config.yaml
dataset: "simulated sounds of rotating machines with and without faults"
input: "log_mel"
num_classes: [8, 3, 3, 2]
norm: "batchnorm"
widths: [128, 160, 192]
mixing: "cutmix"
residual_init: "zero_last"
grad_clip: 1.0
lr_schedule: "cosine"
weight_decay: 0.07
Rows from block 7, named by matrix and row number. Rows with one number belong to one channel. Each number is 500 + 25 x the weight over the matrix's rms, rounded and kept within 0 to 999. All counts start at 0. Numbers have three digits each.
# convs0: first width-5 conv (model.blocks.7.convs.0.weight, 160x160x5), inputs 144-159, a 5 kernel for each
# convs1: second width-5 conv (model.blocks.7.convs.1.weight, 160x160x5, transposed), outputs 144-159, a 5 kernel for each
convs0.27:470475511497517516511452489503517478500529493479531515482506530499497499519514490497550527449502524446516439542571477508512472531486480495508490464475508462546554444495458479525541496485499521501519567519431512450480553492521510534461445519
convs1.27:454458481485477504521506530527505509517463513577466464486547532492481476505517508471504508447469469443498482497471494520526522512550504509479469490509461494513450431440444485500468500512539529542449473504476473480492469528517488480511513473
convs0.28:508532546543471491488514510504514507485520479507494532483528516539524501527500483542487495509479497483527489483480518502532553508525444475465486471518518488526480493506536494495499518503508520493501490500513485497516525497503479499500498509
convs1.28:523505488484502530476466479501513493495480460470530476499493527495510504537501488506467492492481424497522494495499494475465485495524508550528520487463489498527492500511483476479513458495522515480496486523495525481516532511512519461479483512
convs0.29:505509510470477483490492522527531508492501489508483535505450504520486492504495478462466478510532506530528472499497512501494492506526512513502502486475513479507507535500505504496501497478508503488506509522505515516517505475513515484533512564
convs1.29:544484473502507481505507526473492468506509510558492415466522519515502517504498521509516570545527488448541542522513480506489528481501523491483530500506485488500480501530502449480486503521487517494521511492503507496498476498471487461486486480
convs0.30:534523518529455482475521516528490494536535476489502511512473487485519521546422466490553568514523510459496476500519495512463484518534556514518511472511493495507536467553492431478489498508507541517469485497503489417447500534608485503504491498
convs1.30:524522484505473540495455494564502501517476506582512457526494514487469495510484523450474442518497480501536504498481509548519482489541478513495495496520486512455491490476524557573452504476504484508505500487497522466531547545508489496506504484
convs0.31:551469470512516504497497498507488518490496521483475497498490513538475510502499510534489525494501527470441497508500510461508510525497490519506516497499496454480527505498487519527484450497491509507506501495494481506502517531506485462490535483
convs1.31:521462489555513539543493437498475477477519487473496554477449519463475533502501505520528493550547514486464557502478493563459460516504509490489497510547504469532501470499499517513491491531515515507521481538516480531480458487514450516477486467
convs0.32:464461508514543514493471498460547481539464513466482532504523525457545492489481496521458486449523534512485527532468513453532514509513450503499508509483482495512504490487470523515461506521497432486470518479506485451489514467517524501524466495
convs1.32:452469489435439477516510517522486494524485515495503485474489523490522531484531485506487500458442491511497495509524526516519491519498507534536496496519476520455506501427492505512484441462464448476480465466497525507537540525501533475487479495
convs0.33:501491516518489494490490525506495458480513540541518527458468505500512493525520516470529460498497509487523490502467467512488526488502527464459507509552458489489561520511519525529450488512530489470515494500517478475488495492481498505517513487
convs1.33:510509473503481490498475516511513559517484472505502526557521514511509481471466458479483533460521515504514438483519480502532537488490484515501497518505533495510505481512420485533495543583491539524522503486515516501487496511529466506505526515
convs0.34:504486486474476489509503511481485523520474502518519492510525493509486491503507475538514512525543520527518502511504497508524505514497473522475494457458472494486503514514487509510503494509521518507497506479491483503512500495515490505481513505
convs1.34:523520485493476517481519497473491511482550483471488534495542479504511520521487487503471497541542524487508526529522517491554468483495472512486494483531526488507486472469496533492458508504543498491501543454505494534549460531505501490471499507
convs0.35:519527515509503504497499502499506511508495492515508524516486504489492484517480508462512465486460491474534481499494479455481472497489467500523497499482510475500521489494495514514503466478491507488505485506499488514513490479486470475476503502
convs1.35:517473510489514485455506493504470521514517492521496479488497555541536445531513532464525515477515495484525527537489506525469518529514548472530502547486479533509470536503505519524491507497499526499520497537508522522500473502518478506467491499
convs0.36:496525496479528527474491481499433474509501482503522470535498537513488481452490474503521477508488522541507522512538512488503543507489511518492502490504526493526472521484524463476534478466492518502519500472495489505505493541511485484515496503
convs1.36:517462475537515575512485422515479506444501497529464504547516452493500505508513470442491473539483520481454560524499504512530524505444488514518526496480498475514508504448497499511489476476502518497490515544495474518496487512527522495531521493
convs0.37:527503494527483500510497492493480483512512514543495514487458486500490508526499528490474491484506470457520494488489542543492518525530540488497485468531497528531527523498480482489514527521497485481497509515514485492516498573517490524467471501
convs1.37:488470490482514486506520499512485496534555546494488505496435539473506507540500514497500524510514481427558481533505470437479507482534516511500461442485495517484542481482498478516532456472520534518530548464518526491486554510499535498486500501
convs0.38:485468498464482489482525517491486457511510525525477506523538519518480503489492492485519541498458487487491505509489498510511497500521522508489495458515498491491465521493513497496499510509552518542487514528492528455493484513522501514559500493
convs1.38:494531497488503456512513489534558499517503506486524486538486502523527449473520483491475482433478525558480483488536534508488498453458500555509479478515517458502496542498520523506522493488498486470469527529516501495499519518543497505544505516
convs0.39:510498503514538496501507517541472514489485502492540462485511487507490507508461528490533490500479493464502486458469508452452498495523515477535499508523476500491554478510474517506481523493481549453493496519490524454477456473498479448485472500
convs1.39:483471496528488495474489518508540518474531511514471478489512510508471499537490514475513527554526435462536530484509454472537467488502489493498479429488497508480486492485476496526489479468487516475524514481505517490523538510507523538500531523
convs0.40:515506513528507513492509517521458477457507521474516479529538501494456462500510524494513501547496507487516544541534488487525504475469517511516505492508484501524501483497479499498493516539535522484494495528492520496478475498510531504530493477
convs1.40:484471508526461496547522471500486498508487510475517498497516522481450518458496515489501502546489519550446487477500488469504495505509488496471463450506476483510501520460495533499480490523531501494485513486461531509490516491539463507520536514
convs0.41:491472522526491532533530471491509500518489519473509493515501499532508529498470516548526506517473488508443513480549468476473483487536547504506498498500480465467538505530501515488474510515522489488557543499490482511494518474494542526502476464
convs1.41:534521501487475490519531537549447442514531501512447519495522492544493500506528504521538477507512516518498525505508562484523498457534493482507495502516506536469501466556524464508499530492504495504497517508478505458496494487467501463487479503
convs0.42:492497518500494497469496524514472531492517483478528504537492502523492515500440461489466491466534494490528467512487496471518501463484500485496481500465481502545501516489457507473529505485449487484522500500505507485483485497483475469480526466
convs1.42:493518497499521489542546524479505511495498466524438479452579464524488546529534522489519549460515469477599569529496483536519459496584492481530493526476548520506525495487586486512500506504524510507473545495530483493539494476517442510471514496
convs0.43:506486526496516496491475506520477478516514511453518475487522459463479479486498471453459463532482516497494529490474487516459480497511510483486480510519492521512514516496494511482494524480504513469476437477522488459463493497506503491502495506
convs1.43:520516523548506524478505512494547502530488489483525516439527467460496499504487522477501530545492424466568479526506484472514525520525471501497507495482499491486485453485483462494509462467480485502551482495555510471488478481486513468485458513
convs0.44:497510477470502488481513503482515500506498479531498568508488508488466514481472524514470500545530541477491531510489520517520486480477502511483474478465460499507519528482524490500489498532480483516505475496482471491509489472456513544530513484
convs1.44:477504512502505497510501527480500530481483505504530507536437522535517517514538512534542467501502461505499495482490490508506500531483520474498499482505502502497536490512514553460499501520491476524469540461487468496436476434514484505504488450
convs0.45:503484479488495498487520481476480489500526529465492520482502512513495533483519488498519499486518459474474464476488511499496485501530555527497489523513501481499464510534490498533482512492447489482501496497470504465505516499538498519487504522
convs1.45:466493539478469520479503477522499522556483470475527457480566470543441529483482531510512496531451508521537451504488500511523487479505481470494513502481502466539507471461496502515496522504526513480515501451512489490482505547542543503490532498
convs0.46:511507527515517467492500494522507481527501469553457493473478505526444476483467509508492482546571543429516485535469492439505486496558494518481459476528445478490490484474539466492472468506545576520469491531499473528478488464532501542519528529
convs1.46:478495525489520523481493518494499495507523524525480403473516531494487503525528503504499495462513512492506490528515489485505524489499507542516487521517492497482522466452480532453492550500495533545499466513531473480525506470473480505474468475
convs0.47:479488485497502503474506508501509511471455460520473496490510501492470474475472497480494495497527487503501497522494499483520506495481494526521500496478488509475522478494523528514503500497489494487526548507497461488502500500505490498508510460
convs1.47:482514515524508492529513463525469536505504521507498478506476528504516515478509530477511521521519507492496536509527507481501490508498481484510487490482486512461522486499473523509505490510503500477540514542503491493497508475484506533489495502
convs0.48:491441482545493462520511504460510511503498514454508531518483456509541515510528476461538504521433510532456549481465460504537499477447526457484535532552515516525519523523459488472453576517473464529509551510417499441484512512503567512459437521
convs1.48:482465486483483472504494460489474515539486511397432508508401495518528502485487502502513524469463507520462453458446493494517506524491504509504497501492456503492464475464507485483463478573550570525503496484488484547487461539500544504491470495
convs0.49:495466477458518442503475507477448482552428578527464508466511508532512537504461543531469506526550485487505461495478509482471472506433523459530461503510527487518507490531513509476524532506484475501492512557450515496495526494529493516486481482
convs1.49:493506502484522517509479554488548478538514499491505485491512533553493546521490490486517491496518480501508466492491487514527532529503545454504460485474522541509523579478542513530527513492502492469500512444508502506522528493488478477501506477
convs0.50:547443521454498478509478532494533513481518490494488505495517525430539447561519450554530531500479528482518499485484500522528512513507482507512508469491605430565420567490551421579415473524520479514382619416564452476498513500491451563448583437
convs1.50:531553527534501514519501477501465525501507522512508516511495511505514493531562563537535586481507512494494544521495521524494502529483511467500489485467523492510493513548466542515553461477480472481496459565434552522489510504493469516453504476
convs0.51:484507505515533540504525522510503504523506482488502479519486471507466461465491491492476479495522517519517524523554516519479476488476478458499508481499503481541506506480491496476514489502494512520509481499472508494498485478500513472528476474
convs1.51:487493540476489478460507503536477475525492465501482480479560461458446528534497513494501505458500513463487489499516495446536473559510477485458480513469528506533486513472520512524475468479528504495513543482529465482529524502544455421459467505
convs0.52:513526534511539522488510491480475520486453536449479515498544486494494514445537523508525509531475456556446556479495542445488461528525445504462508526502545504472488495538461512482484491463496533472535463480568493480533482493478496478530492439
convs1.52:489482503519488509511465490513513470514537565503516506474504446491495449490506504500525494508494464472451532518541511503472483488477482501504481457527439443493506508479481488490441507478500481476486470501495493497492523511520465523510503523
convs0.53:513495519519500541483480569514511476489481485505496510563548484491527500512484536511474487496503477477506426498540501507449498537538452521498490488467461496534507464500469483518515533435512515471489485469516515473545485478503515454513511442
convs1.53:494493514522445461472486519540525503504467503520487449426486472506459528518464488516509505551512475474528498496488526524582522501543436485524501537492522484501469517478466509531507497521490510485476471492492505519537514496486533563501535492
convs0.54:489507501507516482498485472512506484526496452523537554506453498508527490474485509536516504485508527504574444459465512533461481462522506495526504466512487508504496495474495499500534491459449520514503481496507504475484475497537427483526503519
convs1.54:492515457465533503473495515455443501535536468523472447487601546503483468496491503510505514432555598501414483496496505498525505491538548489474488530486529534517521525495548493453464526510489506488466494513486487444503502447462487461464496498
convs0.55:501475518512488506513482494526487442501479504459474526504541502468479501544492476477501452529522475526521536506525509514512483523486487487525517503489507495540481495509479510506497494507509517483471475484498483505511478495473494485504493493
convs1.55:520541542551522550483432508517538476518484498450551530458518486507503483526528511505511530503420489490524475486485509488516511522508533503538499493471503491526502497458489492538451499466518518485493492529506514509489496457467471470481459476
convs0.56:477511516512523477490529537536497470508521584490485508505493454491515499524457481549510499508524478495476479457529515542486471502481526468504504511484508474482504525479487486514529537491505475490467486501477522484491513491505555490478476521
convs1.56:494479501492493469494527528548532494543476490531525521525493447461462488551493499521485535520489488472484506538500519469542473488530536507503531502510477513496489494469442493457499504504488482467480508500473511487516513546496517530498475514
convs0.57:499494510538514462522502482496481490540479484441498550489521511457470496449493512477462533538486486495462509460502557448502506518549476501476538493476581489411518523498503540490466506493446538533462466528562478518502510511454467484549484469
convs1.57:477469460470491484495495508487523493546509487489489514473480510533543515551502495492524483488508514512485482495472526490462492528519519485482515487503448472504476497509482497502465491463502501470516483392487502507470530501467511513521522528
convs0.58:465488494513522510527541480490533530516505474482474482518538505495506477489475528465486494519470513482471512497511516479533480487508509507483492493458514498512504502485499472487466489503510509508511485520523488506512534508476472484497520507
convs1.58:498515478429517514495524508497482519463502528471477509556479486486484471495470498475520491468502548528435484465520494522494559491503540524518496465494476486504534579523419470475506506553444478493523479498482497512522501500470497479505495523
convs0.59:499493461504501500534496506539467527485485508499507514474530442473523499546514510487495513483485493483507480522485496517520508493515495492495494451515459415526550535500486510469508505528531519472483534512484460506463489501515486524483483491
convs1.59:520497494510470488528512547527533540495514466454476469499488502487508522510504518494507517541510488489520497474498466478456487515474518501492468488495516506516469495487468489518487504503532497485486461434460498467506496502507533468479522515
convs0.60:500459477499513471489518525481554505492453476480491515549480488467491523493536500488503479517494490506571552469494465523527501503476523470457490501479519531497499511495521507524519540492502454520481498525494437533517521479443536466533472507
convs1.60:487485477538506512529498484469472512511452477473464544533485509478478498486496503495503513498556518457470486497480498467488506516500545499533508504474499477502509490486460481471500516497500505462567450498511477508517502511449480513515465533
convs0.61:506510492525470468511530567505538468497518485554495493476485474506520526480515531542511522472512500501497451497489514535510504481485459513495520484525458486492514524530532511527501475480509458497543505505514498506514506489510490485473500467
convs1.61:497504541484526467564581494477468538499454530519521509519475457453508512468526513519505500517517489467500437501499474485528464508479489490477541498459515489507480491466512530462465470477477482495487472461523512492507502535478492521472510535
convs0.62:495472487507478463547450560484517491518470480491487485505514506492529490500502476503512518495487498506529494486510491511504461481497509491483503481500555505500477525478493509487511499475481524495465509476537525484482512500517518485505528487
convs1.62:477473520495519468499469538514523493510483518494516493524498472456490453493456502491503495470489480516510488545460505512486510510522512515471504499511467510509472521511495484528462515460486488467527546544482477526492485513531493507495529492
convs0.63:492501513461484471477508507496509534493489450479477472513505472475487512501463508476519468491482469495497482489471501498497500470527512463481476509501485514484476499492492516514530469478490492488502516497518523513505475480470490486470529501
convs1.63:463530452525549528526513546512561506507522493475541497479528476531507484555475524485491506484546464473496485491539470469450508497523513503504464467504491497489520480480539534573505534508493522507558487509466503501491475444503506500492487499
convs0.64:535487501451433503498462473496530528507452476475492510456531525473482456452465504481560497496498541511534500521474512546494514492507528524503530500467532548496508496531491448454483457498496517530531503441431477457523498530535511502499497475
convs1.64:496442454478488530559523518489525523556515529500491435530497516497527515500484491477482475476510477478509508499531474500475535536529520543504512490482509535525497508494461442483532506457468496518458481518505467525491530470571512526470499512
convs0.65:457481498543546464464435495523495487511488513544484487484474462484493475517514509492497517476476487512487564513475449471522494507482501469492497499542494508486495469465475510560479544506482494467487481530521531547515528467462514556503525518
convs1.65:493462460481499503536521532575558486494514528507495506506523471517559499468502473488501503511399503556488476468474469466505510487465529556549495502513512522490534481490468533491482456443483457454484537499554536485487483503480509494503537520
convs0.66:507489501495479508493497513480438490503504483431508484492470501507508481483502527521502505503493517516494477520498468487508507524498501512492504486493528504526459466469484481508497481499479467507502500488529530448457494473448496479513524544
convs1.66:518485508484505485484498509526525468488517501532488460504540512510524521524499509509513501494491501522471492520518457499455483517480521477472522483501479497525475511496494515514463512457517464500545494482501494483495489485496536497516486517
convs0.67:527464482496472508479467454508506500499488495474489519483517493482525486529524487494488497518521516481499485465475486509496469494485503483501501516482503474494475463536488524487501486491504508522498494503506500519499482512488468503516469572
convs1.67:501487500498486490496500525543495448510517518539532486507521489526500513492455499534466519541504527484464489473473477485451508518491486463502508466416513470509500486486506518545457478478483513487523542527472455548509477509504517495485484482
convs0.68:451592422494543477468569406555577456492489472516485429557503503461483446546508503506495458475545482512517490496453527532532555449554495496473553494503496557435517507453533493456511489514472492533495498513528480522527520508465517477527500529
convs1.68:500520551503531511465530476493465500532479522506511526493465555474507511502467494519514516500489488480478498499521468522491557511509511509475527492503539516517522511520499522483524509521533499526549478480505485495502513502514512527517564520
convs0.69:490474484510464490538498505530502538495521501453528477539515481510498532488479503463481529504501510486505510492536490504444493528522509476490497473528483478472483478514501506466495485483467478478493532496504476507504525509507501498485491490
convs1.69:502474507495480491468467522542482495480526499498491517431526446539454514467517505473540462495504483557540529490504502497555485448521468531510482500474514509475523508477505491490497482489489450492504509495470492532512514498506535466499502477
convs0.70:489453498523488468478492471520504516530484512537514489466486499480557494507498445485519458527499482512538465476542537515449503493485532485489485526477468502510499487504475485504476488465526533503512504531501488477487500513529473488517500503
convs1.70:482501486524444529480490477480505494491504526481449469510496506477535501468479509512504482511458488506502503518498491451511490503504457520500493516482481509501518455550474497503431527544547523477486516511515460511520531522515517565495494463
convs0.71:521480521511494490496515476491483529492513506442567495536471454480491505521485500488489517515493494467475522485532485466504514472506486502490503491491475469524519510489532505507482530477497515499474481516518514505491482524531487508465503502
convs1.71:493486492505489520469519530546518469477524508470491511462552477482473509472500479457508477498486506529424498473492561471491516460540524492478469477556482499525472515505472549529493561493491480459489479444462499509510520498483520549500474519
convs0.72:483490509504496505512530519502497473495507516485533523524462498452509508493548480538480490481491501525496516491526509499514484519479488511500507513525471524490510526500510505510467491516498482506473521492514517465491514506501456478492505486
convs1.72:469503492491513465482509507538488515475477499493481543502496535518464546482482440522485481454516513477468565479478530475538476573486487515491501495468548537484512465531496472445461504499508514512478525516466508466496489466490524523512493488
convs0.73:507500518512456471535523526510522496509502539482536505491486504503499465468518513480486468493535516487467582525507462473474463458529535504536501458460507493491505493419441511608529536505503494476488486495525497490457509516539496463529529503
convs1.73:487507510497501451486493505492524507501497503500476510500530487472500518516470493503484476521507508533509511533518524494533492472513517542497495527527513513486495521542437494492504504501484493480516516477497511478493471517497525510525523497
convs0.74:477505488514496418519572562489492507543498524482473545515512474539503515511522489503498484521491481560481552526466496489488535504461512476482516507502489511523525506459424574581442507514485506523480538571446459481499517487537546517491453524
convs1.74:510489498526515432467503497477481500541517521476495500512495473493536490490516532515505529518481509490514498495481460485529478519491526517497502477486490495500526513514473480521529491501513520473535552508480530500505488456519504485488499505
convs0.75:485484482492502464475472494517510510515511456454450467487546525515506497493485504502536493527512526497515504554473517454509494479480489526564513495467496489485465493501505500491485485473480502496517513455481497530497496450493527495477468500
convs1.75:490507522512501497516465485457460497501518483489484485457515502517520489527523533509516483558487482517465540478557479530417451471548557539471453486488534474516563512512489508445504476486471482471543475508542515492460496502511487463501525504
convs0.76:462524525487480522469455494487472458480462477495442516535520509457449512508517510506517523526520478538531482495535498499480482459495464506538469467505482497523458479537537376459537521501508502540511486505504509512517521462493471475537491464
convs1.76:535509520502501532479455461527488495513537526511473479517447511511501484526496490491490505472464522497515519518492513519506500505488512515525504510473480492503508517469516519478480516522511513502520474516498541486505503483480517508538534514
convs0.77:483483473472497494523514515483512489513498498488536490492528522492474511490511506499534479515458502488482513518461496495486515524497475498507505503541460503489500506508525487507486490505476490484494483487508461452499498503520474500480468519
convs1.77:516477491482467465468484523524476489491477519495519520416499485513517493487496547513493494498493479551500478515480508517511557494497527471497487495466514483498497463516535526488474505507498492536517475489517566509495468473510522497511480470
convs0.78:560441522527473481561402551483464547487534459526452552489510491530455530470511487471548491505441523514490458513490544456476483524541468449511498514514513449558488488486486520536457488506532497525539473500467526555475488482476421548454552435
convs1.78:435476474491471516560470499480495481466546499535533510500472510497507517505517509507504517496486484494464518495511488483467493539502499477497476497462554486497534486519492516503496474486466515516487514555534546531530519530526457504490505496
convs0.79:498537513500466482472521471496476522473525478493534469495510496462530455516485534499482464535491521426519518527495454494494502450561426523474499480508570491547503497504529491486479508464482505443472501549497521463496472514521436492507483534
convs1.79:494498471485456547481524499511507527487559527496477480513515513531496525498524523506503525483483467554547499488488476467486542455524477528486495482484416518540494540510481562553546472469483471509493521490441513503487522567590514493497470479
convs0.80:478455482498521464503499505513517507498481511482488547510500507546520501498478499469503514525503513490491494502514512513509475521524513481504489493521490505494522489512524518499503511495531489477505487503514527465475480495507508488515495485
convs1.80:503514473495545477487514549498494515514498510564459446507561507499477542508503540487502489491489492529479455514486492521532492511503467537505511518513487520502519516484498500496469493493503513542473503504497504468482475480497541473504490509
convs0.81:462480514525491468512495511513467482526508539473498486513489505514478482483462479533491505510516483488486556499484476463544483505508484506519470484491492499529494462500510489468469490492483515510519491525493468470490513502456510493475483474
convs1.81:472483531509478484527514510491504495500506504491464529463512426423520489451493532489518472540444485574573510495486492485496525507477525557570515489445515484498513516471508515521450508545519499503487485498530527475471502494501534490466487509
convs0.82:505469501519497474518497500483500472478487487508494491456474523511482522474532500505512541489483480502488494461491489476519494484527507514518500490475484509485514484503515501478497491507502478483518516499492487481470519474496496513490510525
convs1.82:463485482500531504492498525484482482497531509521537527482447496468411507483469454509457487495504526499444469493498485511454476514489486468501521493556467546468515521467499510525507544487478515493521557500488539489481491514518452491456480452
convs0.83:501501500534494510515514472468467550507513510464493524498528484485482485444464522564495573483493512545476533458477478488494491477499525499492498501522452497505517495485482468502521483494516522489466487502461470513476483536520518490470490495
convs1.83:557491504493494468510562559494542526532517493471497498472479456510489449497513456547504482555458492508469429473513537498501510476478467501510527488528451511490531494460449522530515444490523480470476459467444504511457480526519514524519484521
convs0.84:475476481528499515515508491490500495502491501505500538512450526530498501518480465498480497518513496497534501504527504500498481491489505502489505477482534559514505536498503502499495479497489509502507509507513491451489489483532512510507515505
convs1.84:525464512476456536484483475517517502504486516574440451542509519451506491514484504495508487419487533530487508537473512514535510432533486506483492454515490501446525479517491507494515499490483477504459521545541523443484496522486482466463466446
convs0.85:544516488490514459498504507455493507510500504460476500530488460493503473434485510518533519498484525543451472533501526507483502480465468524486519484479506481492484529493469497502473516489496489495509503506506492491506486510530516508515469511
convs1.85:469484478530524518542469469479515484478528487536535487503490482497521489461470524512494493546472559523424514490520496518494506495544497497479516473516517492504501517498433454513490470484501494532505558500471494490484522522493521469489480526
convs0.86:517480553525487530469474508482533510530468504509487518460472493485508522471483485501507511539500509491515490521498527484501535491503470496494490497495481472491505499511485508485502537490485477440486536519474474563569494515450480510534460469
convs1.86:474465495522483518518494443538460514504521546506522444493495517537481508462495461468476481525488451536511532496451472491460507509477499528511521494500510488523496505494524490523480533501514504496505463481479520523493555535476492510507501472
convs0.87:541486515470502489502539496469487501501498484570545521476465474489479497509507538521502484468500489493514483480538532549503486507487519490501484513532489469505517515469478490496502470505495522477474488528552500482480541505542497493492523484
convs1.87:452502508534489510485545488491525516531520498493473455462435539530512516531536496488517530516536466460583494550506506460525499538481517503509473472507506507497456467496497510524500491481461534541548495480499518468491469520519475482486481507
convs0.88:510514487532489539497445544551510504490487485491483488502472531450496544457467491477537509498463484536500505483534499477549475482516471509478491528494442545576470412502493505502491508557447458486492490496479483447500543475479491481532540442
convs1.88:505497533492519460472450501551452496493565573473440471476498529484450482464485476475489494501517507532478553555531563506468496524474543552508523486513515491512521498471475449432452494514496503463529527487468500477495486514503490527539509449
convs0.89:502503492522516514479479498509483488478514491494513468548494508485498477510489473491504464506512519519465487466504506479480488488487519528507511451455511508455494443510495506516479489486508520501514475506515518519496513496498481471472467476
convs1.89:505485496525499491518471481497482492489545468499445513467471497503546525524512501528498516483498478481472506533470517512499490536483488496498450444507470490488522497509464518510490523494514543462491506499521512499528504490467509483517479498
convs0.90:416556484433556547442496553433523492459593416462547479483527560501461489537527449552493487508448538474507479509527484563463496495548431506487533548461421575516448534456527529519455472512534518542522483462581433450527473491521546452498546443
convs1.90:540549505491543432469499465473452553486549521501487446457482517496515494573500508524499496506534468507506506515533499500497541494532510511535534517495554518494502540497469497468525491499506503531494444507487509519503497461487524534506512509
convs0.91:524524508503513510501474483509503518511491502579515470492462507475495483446480520582511498481521538474470539496507478477543519457493476507469488568460486495502484539527507513455512466473545482486497452491556465506474500499546469461509539511
convs1.91:490487441485502513513477479515543462490490546489498472475489501504488498533501504532526523519542497476499490487494484480554498517524525482491494500492515479488489490471486488511463523515443492492478483514481482507512491502502473488467488434
convs0.92:498543544523499550480503497468499470487482491510447473506503500487504497467505501500517462511497512520475513536519512520497504454482514488493502528527490501532562507499486483467492543508496517524451495458486479543527512508494512523482538573
convs1.92:508466464499503495563543442508506511521497549510451501544457506498550511513499535502480526499518477483500494527501443503521569499477533480553481497519500544504499503499478482525489480491468457505528485511461484507492479485514543487461516520
convs0.93:476476515521512515531509528514458485496489506476479488519535458452513498527566519528460461466477506481520522501524516481488458495486500533481480479488533497489470496533552503513486492503489523524503495512488504553552493457439512528512523497
convs1.93:526524491500539488511498506529522516501486491473487493475496486511518508503448480498511473492482454483527544512516503468489495528513479501491483486487460470521515508577434493502474480498472507517507507489520535476533533502507482461529531490
convs0.94:521511526502516517499514491491471492487499505488470491475491487487493519510516508518534501484482481507487505490505455479478492507476488502480487502486500481562490485486471507511535488521505512548482477482519493519520515525507457496512476508
convs1.94:489484483525488531508512470478529474475508529493510518523482488505523508538510521512492495509460519489514486517465518534493525480529547473492517485496458515546469509508517486538467502555496478478497495506501468463477478501470454509501510484
convs0.95:535502517499458509508544498500495520476518496502472467474495481504498481474504545505548511507507517503506492527501530500534505497526502471471473505501490493480490489489491484513476490517532510457468501503482467516524486497504479511511507516
convs1.95:498467468511517482492526508502512518460485489514497506471478503464458514479510519482518501567589555519460556488498505468477511547464489462453496475498536495486532524535486490496521515510526518473539493508508512538569545519541509480536519493
convs0.96:488500503484465472534459485474546537473476477459510486528515548533531484443462491479526513464515484521512515479513500520535484524476503511471471498491498493481488468497491481500506526509472511506503490513504530514486514530459528521534517490
convs1.96:531482480449517478549485538510453491513506516568478497503526540505477534447513487496490499496477510470474515511484494513520462508476556502482455480511541517490509507457530513481443544508492504521423501466457442504485486524518482479502526510
convs0.97:527455476538504531493509542488520492524499500501473478495535524400526562505497523519488518561470469479574486529491476585493559509500478556522458511485501516501462531499526447486474505541500478532489482533483483491463501527488468522524455515
convs1.97:507494486486499491485484448456493508511506495412499531464442582512527479436490512516517506451456507519484507536491491504448518543494557476512484476487478454491498488523509496478493565548540492496497477487494479537511519511494502491488537539
convs0.98:479495483521545489510517494469492520424589407456516504490506496486505557475520500505468521526487483537497484450535504498552487485441513492506492514471455481499483523506486474513497516529493524502493568452534478489498462528471520487488555439
convs1.98:506529530516522490485483504508490553487503519493509486447494503530540535511493483498511522523497514502508520481477515480487476542505540474499504515517532523536549544514508525494496490510499477500510516511478531536519537503514478516506514506
convs0.99:535495499503477482471493473553452488518502510513517518507490526498497494494521483512455439490492512497480484512517522492533526513516516499540490482507499508482501521509512497472506502513484499501470476488540583499488466527486479496480545515
convs1.99:501496480527524537509533515513527511492526515524494463513519497511516521534495490527504545510523489476492511482490481500521516506516516525527495444545495495516514484474489478526494496460468510480497526521512501473473467486504473506486518488
convs0.100:514535519537505450516510475513521518503555522513521481519479519518527500522480484504501489473493488475491470483451495479539526484548505499513513492494495513484481473489521478498468477477503485462499499460502519471487472464491517493459537514
convs1.100:506502480493518475449459524468513510499510482505497501510495530513497492507460497525486488478505481520492465477523458495492534476505505470476528508513475487547513532520433536478476520521528484525483506549476453474511509550541506525461469520
convs0.101:510501515495512494494494488495499494489503499498493458468479489501509508497510532500499501509509528477507450527517502487477507507480528494492460490503466485492512497510489509508494500486515515494485513496472458518540478493514491470518476499
convs1.101:468525500517481504485495499495519504471453501521488505520488531527495505519500494488516476523561532524549496502536463539554513490506500468473507502485502520535515495454514495492512500461452478470529467503544535527528520522550515504506476513
convs0.102:501489527520513476503491503479441518507537489482509538472433472484493499494474517504552516450460505487521491458529490519506562507496515499491517504507475472495497548521532527504480499484470524548468473491495529463552472531454504504513541518
convs1.102:517461479495483501538516505490512519492545503447463540511487500517526487519515517515517493517521519515523463496469481492524501487501527502522511492501520523521506502481480499496514491502515516508493519511487472530514530513516458474476442485
convs0.103:500459529488513500531491517513507508458561513505507491508487491514470539558503443529552485476523496518514488508520493499459471519459487476526469490509435516548461525486481482528490496547501483519514534463507510515475485526460484577484532497
convs1.103:449475458432452454499505541501480519517506522497490461453503518541503523500500508498513492489489520499465493498490502516518489492511493491504470507488497483485526437506519509493485501509499511534496473490486491508516528518509482473452476466
convs0.104:493525469516485535479504542464490502482505490501469501514519502534514508476456467469514523462499539542488532551473514483478542515515451486483532481532520494473483486509506493549481532492510483510529475529512514482526489492464558487492499496
convs1.104:525468556519513507571510460484512512462506486465457498549470513526519525505519504492491473532528520507474536486500477481457493494482483539507511508527495465476510495514500508479534485520530510473453511467511489497484499495499471444506472502
convs0.105:470517501486464444469496483507504526478488491507530508453504462517472552474464511512544493484511490546471467477522495516480521522512508481482497504518505506463515461579495518490455501507533470443489514507513487501526489493496522536539498484
convs1.105:513493513488488547522495528493523496514464501518497498499475460559519544481515463486508465512485507484508450469499480511538507504498481469499508532536499506504498482486472461537513541527514525468490504485544505500518494504490481473494505519
convs0.106:510452465468510484501475515483512517466511483506543488510474531455493518517474490492475505507515497481503524547484523475534456509468530503488476506487531526500493467528498500492472459528494542477486508526529507478463441487526472521501515497
convs1.106:484500456533495456539495511486495471451475535506507558491492487536502498533511483506524511457472491489433451494512443477522432543506494457498474491490466479510512519469492483505499554478496493511529495474547564500497524464489501533471509509